python train.py --arch="vit" --model="image classifier" --dataset="flat shapes of many kinds, plain or patterned, on busy backdrops" --train_examples=195000 --image_size=64 --grayscale=true --crop_scale_min=1 --horizontal_flip=false --translate=0.06 --targets=["largest shape", "its colour"] --num_classes=[20, 12] --norm="rmsnorm" --norm_position="pre" --hidden_act="relu" --mlp_ratio=4 --head_dim=48 --fused_qkv=false --bias="qkv" --qk_norm=false --parallel_block=false --inner_norm=false --patch_size=[8, 8] --conv_stem=false --layers=12 --width=384 --positions="rope" --pooling="mean" --loss="cross_entropy" --init="torch_default" --residual_init="none" --optimizer="adamw" --learning_rate=0.00073 --beta1=0.9 --beta2=0.99 --eps=1e-08 --adaptive_grad_clip=0.05 --max_steps=24600 --batch_size=128 --epochs=16.1 --lr_schedule="cosine" --final_lr_fraction=0.01 --warmup_steps=1230 --weight_decay=0.0
Rows from block 4 of a small image classifier, named by matrix and row number. Rows with one number belong to one neuron. Each number is 128 + 32 x the weight over its row's rms, rounded and kept within 0 to 255. All counts start at 0. Numbers have three digits each.
After each neuron's rows are labels from the 100 images, of 14976, where the neuron reaches its highest value: "strongest on" is what is common among them; "patch colour" is the nearest of a few named colours to the mean colour under the peak. Only what is clearly more common there than usual is listed. The data: flat shapes of many kinds, plain or patterned, on busy backdrops. In brackets: how many of the 100.
# fc1: MLP up (model.blocks.4.mlp.fc1.weight, 1536x384), inputs 192-383
# fc2: MLP down (model.blocks.4.mlp.fc2.weight, 384x1536, transposed), outputs 192-383

fc1.198:148166116219143117146150166127109154100091142132136139219113096136171115124108108121127125132087126124125116168094170096137090127074137121123106097075141120154128149170130142141141101126154102170111117123147197027146087122098094126166144115165179128129130126120126108057174180138122193083093098148161164137135104178110068123129100127134135155161153120051146093070137088124103109142156091173114146107149114164146113164186129105134126119162087149146142078175151140118096124140098129060085118127182201136172134122098157151100172159100158054136137150123177098121137073129168150099
fc2.198:112097150158138112116146121066084079119035084111118145193160124107142070122088145172148138107113119176149141203150128110125142142148160127129188135095165152184155052157172143072103147078124129157130171162094082135108103114128139162121167117110155079104124088109192151147186174094145135159129106155112131097069138136146161147136119161143087148103166148139089110129081111138084125106188118159171156112104114137106134134145104108109140168159128156142121111124106097104176083150116106112065160181129161094185187130136160128154150099074148143109110156142134107177169123127174177127
strongest on: pink shape (57); its colour: pink (38)
patch colour: white (37)

fc1.245:191121182144133119093128105177111130168128145140121148131121120149123152121143158162110117103064178100104052106112197096144067161125095151074144088102160136129130074116102136133132148137147071155097102110172186091146112117088077179155163122170183107113136083170131130154156157140103108118113132085132154141135110121114170123161145120116124149177161110101128205127186131106115098109128096117147146114089189187136080133137164129113105151137126123150165091194111089098112114171111147098124119201152115148081145081123152121119138211072108145152129110175108085164073104089049144158
fc2.245:142175091125171145139188082137138120135083185183078115170096130156170117103093096103133123090111080175121139106120112157131159130154157077165095147107163161108145067136163093142118106177152167145171189148085158153112165145084134074151134119151106061147146135107088079160137146107133109131107110195153176134123187085143165136085173167100147138148137085116114106183112159100131102117132145158166160124117147102147127164185099163126144156135171097128090124146167110144213135159085158126144138172142176101107190184109112112146166100136151160112073100123127093106152189192154123134
strongest on: pink shape (54); its colour: pink (39); its colour: white (28)
patch colour: white (40)

fc1.476:159135073121042188118132148122125084050072081180096208184145123184191102119114111103147134089153140126117057121149134057092128086128147114126154142091077103182106148107193088216139118190103100113093095113131126160097111106145057096128102109145122151119062180160107147096173110136165144109068133134126182097163134138125123151142122136121117146118107073105118167159119118175133119121120157168165082104107120126154125142176114108138126130137108123138142115119144191140111146161060095143081160129123177136158179119060180117112136128148169136097112090099173124082126090168167140144
fc2.476:154115108130167093102146110135143172134150135112105114120104136097117144146067169177202138102081105123139134151087081206192166095157138129155122149162161140106153146149171169073106127120135149106109172122092133157145187147118147117153096159092096115145156092054091109193114098129098122156179165131127139122129167089114162079104213156063134095174130122141122144085146147135187170124149086092124161166143162153067148155132115124129153133177157076145109121068119131200172147123110179090169114126110125121064121139153083123117137099218105094119103159161159161145117113146110139103
strongest on: count: one (57); black shape (49); its colour: black (42)
patch colour: black (100)

fc1.415:162080145074099143135114062082129098132129100138102097193173129099169144137139138062155142066091133104115118112161142108120139109133110125207113143112101112164128042112160113141117144093106182073138154091084102091072180141155123079090122104052091125102103162115152132156152106105091130113163094137151144150143162095144139141126123167178099119071078134153154146173103127124082143169134096173156088129097135098140087095156084121109079137136140173120093124166176100104104123123114109154094158146162126108137141207154166126115176128126108118118074134197179061170098094172155086108
fc2.415:124138164129103132112050047182106085166123169103081193098152192157205121158126144150090129099130133106106067143122138063089135118136104177145063147126117105118119099160108129165170123120154146153152124167152161137146126098121167165131156139084134145108137135160152127159127094150155104128146089101052091107175198154163134150123125120116133152109161099134113118109184126095130118093138153174151146087133196138164051148171150172147105100162168190115100136155117111097241096108136140152112117121121058107115114129170102138113159127112121170122145120112146088151075201118120100094
strongest on: largest shape: circle (25)
patch colour: black (96)

fc1.180:126113148164079152178142155144096098134119149129107108166056134184097157105130129124112085129155186143095115117120126108178091107154098090149071091105158171159120127057145129147106077114155109164131091131213132096102124099085107127117176077221142083175140155189134108076159131110132114116080136106149134132167118159061196187128089087184116121147104117056086118109153135112101078129074156241115107112164100134170102137109153150127129144185183117131233119140121149074108098168112103162102106130141143178144095107077151153093116180162074150120121141106129079096063117128129159144
fc2.180:188148116091146143098088076176153139127128146170118104169135134148164098130128149134127128087076111071119091090123154103142143108113101154172092147109122120164138104213147138150088105161117090150114144168089225115132102145088166169124119116114144137122115140149166122180151133148103115177151140195138129102121160105113075094101160146142167131106183083148175077118131110119166139177189105132150136099091199076145156163148114090141088102188093120164114133090184098158255062110105116053153172099155139125129152130137125166127190135167151091136156130164138094101103184116162120079
strongest on: white shape (99); its colour: white (74)
patch colour: white (99)

fc1.34:155127171141136114104130130158139100145158141160099153112102139175096135085168150099134098117117164105080114116104161106127072123149121127095104123108148136149135102137097131163137114133132082167126094101170190128114091153083096178172128113167146122130163104175137117116176131136152163105092116086109139148168095163111172121169134094130074144165138098057122160115193141100085094144100106150155124109138134215165097154138153131093091184164150134134185086174145084110109125174121115117128118173149113188115089109143168097094111224123126119135123111139108076130060130073078129182
fc2.34:162137094098158128106161095183146121104112153148099100173095146132178105092088132141113117109100074165143103113124124119104169122137132097183128123116139154126129053113158124128098103155160153122150213118094187097110165159112140071142144139120150091143163178095078086150112119120090138097130060218163167136084174079156110142113161182123181171129155144131164091198139115123145156114127149143161121086087171077124072093180126137115114152074138112122063162176189149166203178131085204101087143169133174069099203181156110155174170103125122130134115141177122115113173170188119117112
strongest on: white shape (70); its colour: white (46)
patch colour: white (74)

fc1.666:162127075150148200144170218094109112088077156204107127205120083164133147090109144018111097114116134156143110125182134089119186094122159116202066149091081111108111114136116128165092097125186140135130150142116157107152138094110136088116138101144101152156079174114143118045176167109138177136072123138178089134140153110102127140140112149131102178115099080089135100198153133124171120157108185134135135119105113119152144087191092138128175079141143117150119145115143114154119135092130079116101160102133136145170176119118164116161198120151153096058134133082097038080127147175124133124
fc2.666:151137178039084138103078055165115160122151160114130111125144119113169152163106152117080156086152133103162087130122137110154114100163069178110109121108103085086113081113098146165149123074095104129141132195140114121143095130156145127082158128130117133116105116141144100137101129153151099158153080139150128089162106118177101118122141117152153079112130161153097102100116150180173135107150160159107155087096139086131110136103176096156126184097112161116078166149151120121255120150133136147115152119098093094095107166101154213095144134134064149188147110109121155116142255125084180128
strongest on: count: one (58)
patch colour: white (69)

fc1.682:131082110111150148145189117083124080145130075150127143169133115149089077109152122071135084137136091118160162100113117107070102119146145067126102124138118112113126078148163101115128128095172183099154145113110130138133138151113140111094114182104126118121140157125141153095167111115136141133120077125170128101103107074158181160150100170182109168106125163151051145192129151123158112099147187153121115167108081089129076058089080153077159117084131154076100149114155115147127147114168128150156118181157129132185166159187089130190117103084078150069119133138083077108157144169075093172
fc2.682:118093195086095127136155119120115084082050071105104143130067116113070188109063243138122190133145114108113150210177130122152083150078147145045167108106114124152140133054129126051112061119106068182083148130115108120083146156110073112124118099160144089130088118095076136125142131153139122210115133104116064164064094110052127100076077101060176091161147159077097132149090113127095108140132135164102097158148110140160167141111130113105156185126148124130141139159127145093180131147119079146107106132121218120147154166120140095099100154144112166111131123105115114123129212118123113190
strongest on: its colour: yellow (36)
patch colour: black (70)

fc1.216:120067097217091147141153115139137059146139138152137151135121114135134110124119119107138150140137154112105131121107102123086175170117162118210132116108093102170109145124152103201136097162177122134138120100115160170126105100138119071164111086130124144181092221123084133126074061136145195060152151087101077145164136170160076173136114120102081188122103113114166180166118082122085171118123136165172095131135110107151072109137130143147099098074157141084114140153143158105052158104149081172052158136178143139142177099155136141133114095146194124061109099151121085086147102148138113127
fc2.216:117144080196147124148195135133111117168118118170089108159093111131202129165110128140104105160129092184117129111082166141111181140168126105153153145144111164106146130103153091100108091159146156132133129083131168159137141170111121115155149136162176150108192142094147079193113130148122088086173113131122095096101156124109074103095199162105214150083176162124146083171132135146202159127165091145131187159141165065107094078151121154136176064125072081153112162142113187173115208086118179090113144154122175090071151161140112149141169120114111141136119133133103115118117118134150168093
strongest on: black shape (69); its colour: black (42)
patch colour: black (72)

fc1.91:136084105099145149139196074133074151113117134119081117088122134100178096172078143123138131104098069190158139096129116117164191116169110127205108169135085146080132128139160141112140171110128172116150173075111086160080143110149137118104153115110125168128108140053116092124122084122155093098155118170157105109130153107151116131028150104119203102099141175154128098098142129167160160160156151183125151129122173092132133140089152124146169091135102112108094159132138069163095137133141155183146171143150152050077136173118110138142190080161126117155097177136074093106188095167110167106
fc2.91:098127081119099081137170168163151089122129103139145126177099088151120142097136059126204107131099127148107186122118123156083158127105128094159159111158127132157106141099224084179128120195132161069135135102115161131061160202152085123122077115151168118104151129117097118098126124123089168089135092151105173145073138096154134115166158123128119137091098143140158142161161160138061164132116105116154107149138118146149055076177139154039115122112120139084170153161135162124101148115137154119127054186125149155140108124146088094129098182080145115064116145155155092169117100140163117135
strongest on: brown shape (69); its colour: brown (51)
patch colour: black (38)

fc1.451:076130160098128141104151130107103149007117148073054134138146050111148159135062166099117146106119077181155116161186127157148145057181090152131131150096132059085123087093110141142095177099120114138113183113155124122141130118110155076084093118144103164119073140114136087117170184137153098106064091120097146146162155067111176159104179114080126153098116091132124131141147169134152121121122152182070125095068058064151141156112133137154201109112152112180111088128143114138091095152107085148157155141101153099141098214078155127107199105140082139117107122084119133077133085170129137140
fc2.451:094111120109119053116129154138182105120162122077129143095097116115083163132133117120147144129083104116145178179127097157099147085111115132129159101202147076180153156120141129169166194176129125103109155091125175125112141181160116119130057175126171166094151158112093132114102134163122142102118104123061150172092091093159117123140162128093112158150104116166171145163119160162079155149119082118111098152124079194094090133129153140055111137077118165087151186149138118113099133097183186133183015163098119115132103124162074073078113143075154116124109128111126125169104079124111061127
strongest on: black shape (51); its colour: black (33)
patch colour: black (50)

fc1.408:108158141130090154122120116156089103012110139082126141135092061088157166145075154099099173106129111145119091229186139123141125045118109142123112160083124105108128102127136120169136149123134086125127158106136139100116132145151116037100138097159124110142053171073076107132204178150170125103070117164121182153158148031128154157120142125056106150142146089120127137131136147135103108077104132138124128094055117109153145142171134127148192141137121150169097074134221110152071120151078090140148137143072142106162138182049140126094137131104144144104113120067147117092126084163150130142
fc2.408:099125126070128082128112148162172112125143115086142168107101119102064175130112112104151169110123123105178176179128094181077143106089148155132159120174113048152150163140150151163184185140093141087169159108091163128111141168173121128117071148100136169064149139104106170143146136159105161125102088192058162176097086101172103156125149143100112121115102129189125155130119186166108175101138089134105098155147093193091115149138137143075136126101095196056110172137148121102094150087190143145161058138094090099163108122160055078074110157089116105119114141117130108176123108118128077101
strongest on: black shape (89); its colour: black (68)
patch colour: black (88)

fc1.88:113102069091147137148193142108177085127114070160075093181160107139084071103122094051130109133127124116172166088140116099060129132124186067166111115141132119124117082124167102123116114116129150073139129104130135125127172128111133111105101169085109127101107188121149138137137141115121177142154069139166144085140106094170200138162114160192081178061100124154083138165108156148157139104147154147169127185092084116120055109086073137114166137111125167107113152124118128147127153102153117175165088170164124113180144146179120165135146110079085156073107143147125093098115121146085086158
fc2.88:114092191120116142143144105104074083058035085091092156114078132119097189138044217124109178115172125141126153210147138125148083158083126151063148126091098119120141134073127130051122051107090080185087122155122099135108139152092078130124122094170154095093076092104080136127149112172150124218126142093129086157089109129053135127050070117073150088165135172082094141138096132107105103127115148152123112157156121161161205116134131124114171166156142118118146114143148124090183130155119059140111140129135192127153159176114163101131106144161101173118108123093107121142147203141118128181
strongest on: yellow shape (50); its colour: yellow (35)
patch colour: black (79)

fc1.301:184086148123126148067135129194097112101114161205102117086064097160119161139143188140117141121105160092104037111149211102108070116125111143127130128099139186111166058105128055159124088156149087157118121112174175146169100148079059108129184098141180087142116086148116104156115111149099147073085117113154181101143131113091168141148149096132112131167146127092091193166172152105102111140104143096166140128122193154134108098154131124136146137151134092171148087217172099127109143158105126138096114154140092179081135071098165125116145177105159123108118085153112074122094112081042140149
fc2.301:121158111099175103106199061174169072115130151148066138134058140172141128112108101116127089093096060161102191098113121146127147159172110084160105116165187160117154111129149070168120139198145142179138143102106184139113166180080126133199122124174154097114163154148061078157123123167082089090086085149120150145097146119099169119082175173101195139156165085099120137158147171086095100161117111166165127117128149139138144173162162188101167159162162113103165149178158130140147123166100162097168081171153160126098143158135103114136171142132175128165069124134102102113103109149135120129
strongest on: white shape (52); its colour: white (39)
patch colour: white (35)

fc1.724:168144141171083105162121148167079110102150088131108115099046128154128123149124121159153125151138160119106126140092136133141085127067135163124119139067114111147136161146097106132144113158127084139057098131154206143128097135091042095186138090179109141099124109149127112114152112175089163096095148119135114144125153143092058095097114110150137120199154136036114156124162122137056114123127099134132100137196177153190107121150138124138132119176074107139162062149171150120138148163045165096168126121171144149123124110179184156105139171127101083139140142101159122124102106096154144103
fc2.724:142156088105154167113129107102112095144072110142100103164187147137156085105122157113085086111122106161117121101121068077134153115152152074159118148107137169126117076187107110092121145125165158163151209207096112131145116102087179106100173162119107083161174158135154128124146131080161115171157113169148147098099163132130166132116127121144137152086164167141114050168102107117133111130152186125147121117112126090127101092158098123154115157144164146112077150145131116142255104144120123156120165135125182095133198175135131139168144091118117157091119142183099084086177249181115092143
strongest on: pink shape (47); its colour: white (28); its colour: pink (27)
patch colour: white (39)

fc1.521:175128104140085186131144192111126085049089122177087199221146146185162137110108121043136099099120169145145058147174115050092131078123155102125101130121080097164129155143168104209177145164105087128106104112113147143092128095116089072116109110173117145141047162164113175067187126122153131109057105134140179115160109142108123125165135171142135151111104086117155170124106140163145132159114174174148127102092111180161140134208134132104134087172117115168121134130137159111123110110099107116128168142157160162164143143085177096106122120136142128106109130114143103123126095153154127109
fc2.521:149124114106144096098143083151147175125181134115093104087074123117122145141071134158174131120079099119114145150066113178195144109153083125166098137157170151101177128125166168118134141137136128112109154110124143154148183181119188109159107140106116143142170147054076091161110121137109127140159153116139144128139149105115150101082203121072165069178134096129131127094126144150207146169123078101126138146158143157097177144095167127154151134186138062157145122075097127187185149129101170093190090127104138113043109159145089143149146103218090111109124173160153152145122106137108157135
strongest on: count: one (68)
patch colour: black (72)

fc1.106:134130173154128095109122104125131105111128140042080115150147123178092113085162130143131091105119110099092103150126176100177103134125096139124122096109159154182104048141136143128110104126171079167126113103166125119114113146065158158164171101115163090118148116160125096130135167163125134103160134074099138175144154160100167120161101121155114153106119122093171155151204153115082101143112156161123099106160121127147086126177176131147111178165163124165217058166095112110101095139137138080096099145179084169155074129161186099139131165102103119136167158156101086133059105129086138123
fc2.106:154107099104143143088136112162148173081181178151115105195096097160184082082140130100172102109091095086142121080118121123122172110154135092153088124085164166162078095125155174154105097137173109110122184133151160082141169163122142108141079201127186113118097144119111123125170170131083129095147084173178127152122138098139162069120137209177138141107138118124147096127151142100144143138121118166074097118055139089130079131157104155125112124087139064148142158204167158199139167138094177110126140156175186129160119176131163136149163119132099073161138178174145128100153140148136127078
strongest on: white shape (99); its colour: white (63)
patch colour: white (82)

fc1.402:096080172085134073114161096071138115127096108065102068151189079143154144184112166123155136111089087180147098148183143142153122162190074146146158114119136115142138106098118171060052174112081126133067132099132091158122128139138117091133105167115132138092122111137151105154104184150137095131093130096103133169155130087108162073067163129113142155144147136159163152136143142094142105148149154204104095116063078082134110169103148135151145151175137129165128064109119100125120071119085131110143156139110184118111064198167137170080203097112085138182105118141097132111134107149148144161
fc2.402:118150148120088069086102152126209121155165109055131166108096156139108104067159130138146138156095108095086145174118085090108133125119119141131142097169165129180106121173087111150157151153119087125142156101165115102158153149148130147136088181153156118149181145147076144134110155146109132109145119107086155189087133116124145098148117110089146107141150131113158124148118098115074116116079117096098055101109066202139096134154126171125079193089155132141159125149133164109091084139137161135126063129129097113184107135177101101107071122113142142129177145162147172116121096133124036136
strongest on: pink shape (57); its colour: pink (38)
patch colour: white (46)

fc1.505:160107065103126207138179195098118125119114157175106130177085130171156105038087118073117117150121105132127124095127099101137147131128132081178048123150116157103086107120121121127102095148197132146135121138194144129157152079105141117131111125169134150156110166116127150043140179070125168104097097150153069125125148130122150121158104130146119156118131124112131115186178146109163111190111183140074142141105128151137117098163066185151154086127127109161176168119154171162129120100150116150114127138173116158205142102152141138188174116165106108104135217132096062095159108158101143132
fc2.505:118176148055099136128073100162138133117142165112131142105140118090163175178111146132064166108158146106138088151112112095129092099173085166090115131130098094089128139113097124177166127112105096138161123161125122096140090122158120110104185102157116150122106147127160112153121159166158102120107112132104145098179085125192074139115126119120163086132160110159127087080129138191137164108151142152107146091119101128115121147100172087182125157113087159106095159145127143093213117149138114136145152114085105085081117170080116197054121175127112164197129095112108157122132244111117154151
strongest on: count: one (60)
patch colour: white (100)

fc1.171:075144145111094070128130059179137114140167146108092168142132124109134147113136108188135123100093155124092149097088141114131154147159108128141124076193192193147148143070223137167092106139127119098122151138101088118141095147148149148159182181112190125089126121098088118182096123178125100127180085118072159151114088132197173103151132151107144148160139063201124101100119119106117124086133079146135111107111062091103048132163188093113110191055183121099110187171071173087123136076140144093085101171070163088097148125154099126099136170094174174165103079155135183101169110104143116192
fc2.171:151142090145092175151104162078099158080111139123179135129110141083148123148098111100160142153161161135196096172132093169132096112088193145095133183058078071106097182100143150091176109120095138102122136219113093160135165103159120082106092122142081177151077137097111134128184133111145167173149193136133140109157133126120109141128117114118110092164086138120123170119116136172175161096146133116097134162124118148151188152115100121144129074101066099172077090083109176192191121159076110154120146066104119109147123131096163076173069084194107143093136138065156191132141208153168115091
strongest on: white shape (82); its colour: white (37)
patch colour: black (94)

fc1.638:142130120156088099127117139110143127137148142109156124088098181045109078111120127143139236170146145092144107179129144144106146121094190178156111084153115138157120184104144114132177144139119152082138187093110084178124151082190158108129102076089108116195119157052106166119068116099132148105170147118132046155135143128179080127175112079135095114129088109096159155125100029186147179149097131118067080159097125097134136110067066120138100111094107106136077130119117154146091136118142113175122083136097079123133092084171133155156067084149079111122171177118142145107180123128116123098
fc2.638:123094113117128120130151086156115096100120110156142110195130089142155101132112138141163137087066106118158135124122087154086151128119160152164143137078092117169122137128154132118103182126121111086108115111135187109112131164120081101178104147105193147065142148121155121144166141133099181105090084180100171153099177082142120093079186167124143195123193121123128132150188136133187163116218060186125109170109120109106068116159094148152124142154060148120137127201163104141141157152061167082101127212141207108148157160169119145108182157054140093164129163193139086171123126149137149128
strongest on: black shape (78); its colour: black (32)
patch colour: black (85)

fc1.200:129105125169103084144109155109131131147154125056170162071103201051126104121121123130166182173131114092137141159127128113137146083107170156159136129132080166181080166119201142141177151104132152081154181102134095143155180107185181137081111125096114114173162143047098157108071110075098133124183128132136060164109143111159115157146107122126130096105083162110175124110111051166110174131104138092103070153120151103105150085102094155139120127092127094126084121092135139160120136125180131189136114137069091110152083095173094147170092116172083104119155191177142148106176129115127100096
fc2.200:102071128100125060141158133141158120078117133138146119187126073154156123133111108108204114101080123138174156124098081186071140107132173118157170147098112112155119128124186124124140153125141147041087112099139164115071151184134056110173049149114181169072126137108151130131142159123076185108087108137111154154097154093140142105153181179143110179136129128106140172127187162185157199146202068177119105157127119168105064116138114165081137148129073120121153110180133131151121168145084163093117122214133162125145112152142148136140165166072129084103124168153143101183123110130137154108
strongest on: brown shape (58); its colour: brown (39)
patch colour: black (77)

fc1.325:176130082093114165103120146109109150079069104159136093211125082160152112109148103100209138122107133098152134076126083112131101116179103074124162140122109147126121107099163129107097098167077147113077115132105125145077131112105081124124108107121125130108064137127166143147176156102089165106131124144139161087158137139098175115123158189150106076140159080074086170082096163133172095175211117164174115101093130176148114159127099118104126102155108094178149138150107128144124121179081097103061164132154217142156139148065200145157132091128136108100094117149163119167137111129133193171
fc2.325:105162135125165087088145116180173132164150083130133146075109175107073163114100155150138127140080077092064180145119086149130115096110113139096139071208155128144186175132114146089150146149124100132104105141124170149174096182114135152157113180104137122144213131152125125163060141157108154164124144125092126125042084108104081097101154110087183128136190132136144102151133072111161116151125111078131147142161137138038134133091151118113131138135148147104154171057157137116209132097137157103157083152102151138076145108180060149131106156140110130154190120167101162113090167105080117182
strongest on: count: one (54)
patch colour: black (97)

fc1.627:115097098130094135094126120139162165129115161111147120167075167100163102102091121133166184140127099089174104152108084131075119144087128087121118091161144094131152115091164176202140139130106128123111174116077154121110155119137172112108086137103122134161062164071070162104079132120114171093138147175155132127109079160165126084177098199156165100137091086190124085125096071196186174159116154152101148162098127160110150142122083083074110103102072177114102202092113187146095105128134118127128082155137107075129152109075076146113091122132180099143133182107156131138160081129138137094
fc2.627:116096158118091107134123100143171086127087177064131146115080162141098105115105169112080142075111090128097112152172155099141159106099113182170139137107132146196069099155115107167140162150088080118093161122147160146131115136161194147151142123078117119126160186125107143113134201143140128147104137123112146210073168107128096141101120137076146134128188070125185097163152043068140123167135149169119026061108125101152097114184148107211107165115130127145092096099127167126129096156167115121158151155119132105177138170144101113163150119141145143146184129145092108107164129151133056116
strongest on: black shape (70); its colour: black (37)
patch colour: black (44)

fc1.734:121108123133138087144200143113088169110119147071113161124163130150156154161060131102145105125110075170169121158142135118149177050130103102215112156131140141133116094165166113143189181145121156123155197092119123151112149123138167066050112124120097136143086138030060118093141097087154107132095110174151113167124169079142164159082135159127165128095082148096157097117106129117123124155063167123145149126096143105150156123117142162105137128121126099130111114133120104161106119128130128166170116153099134073104092198111107132166126088164086129128100200140095119143168123175104116095
fc2.734:105118142100111061111116139145164108127158084127163144151096121179106129091158099133168110120091130099099190139099071144086095133113118128106176088135135124176098145126172115158135120143126126098116110113157148083103135192141059146130071162131165108090160121135114162123129139139080181107118096112115170154080119122113132097161136142137114127133128150102125151128189155125060166118125051120131079144128113190123079093124142174067083191145138131094186122160154143108131144179100151104130056170134137139152094117173098134104087203069120102107135144192151129176087128095135107123
strongest on: brown shape (77); its colour: brown (55)
patch colour: black (41)

fc1.142:187146184131115187153130155154064130113092166179100115175129097172107154105083150092072138107102102140153071136149171104147088065119118167147058122082103134114111073137123159154107131144136082170143113128117169055143084132073125066108177080168145153138124120117148120109177185123110140098135138191194159097133131124108104160111141107133143124190181114109118101151181122159123100107189177129124154116122179176193088098123112109127118092164125171106146124149212105128103112167127140112133146160180142167132227133142127237128187163099094099177152136188101118074144130138110136136
fc2.142:119085085142134180124142159075113132106116133168072120188118108150181083091087148106140139108132136132108127131093035100124159108127159078156120169098083152121104118113146145130132098153129119118140166205145121151150138096122180104167146139124104136144086188102130155094155148116142194215136141139148128115137126165125173131138105159124085102133104143134126127152107123185153115152154160146149102154159101124128139125148086125164140153115135130163122135103105147162255112134110107126109155128126130130166179155091173140198149062159128147081121131115134123099155255111117149149
strongest on: black shape (77); its colour: black (65)
patch colour: white (32)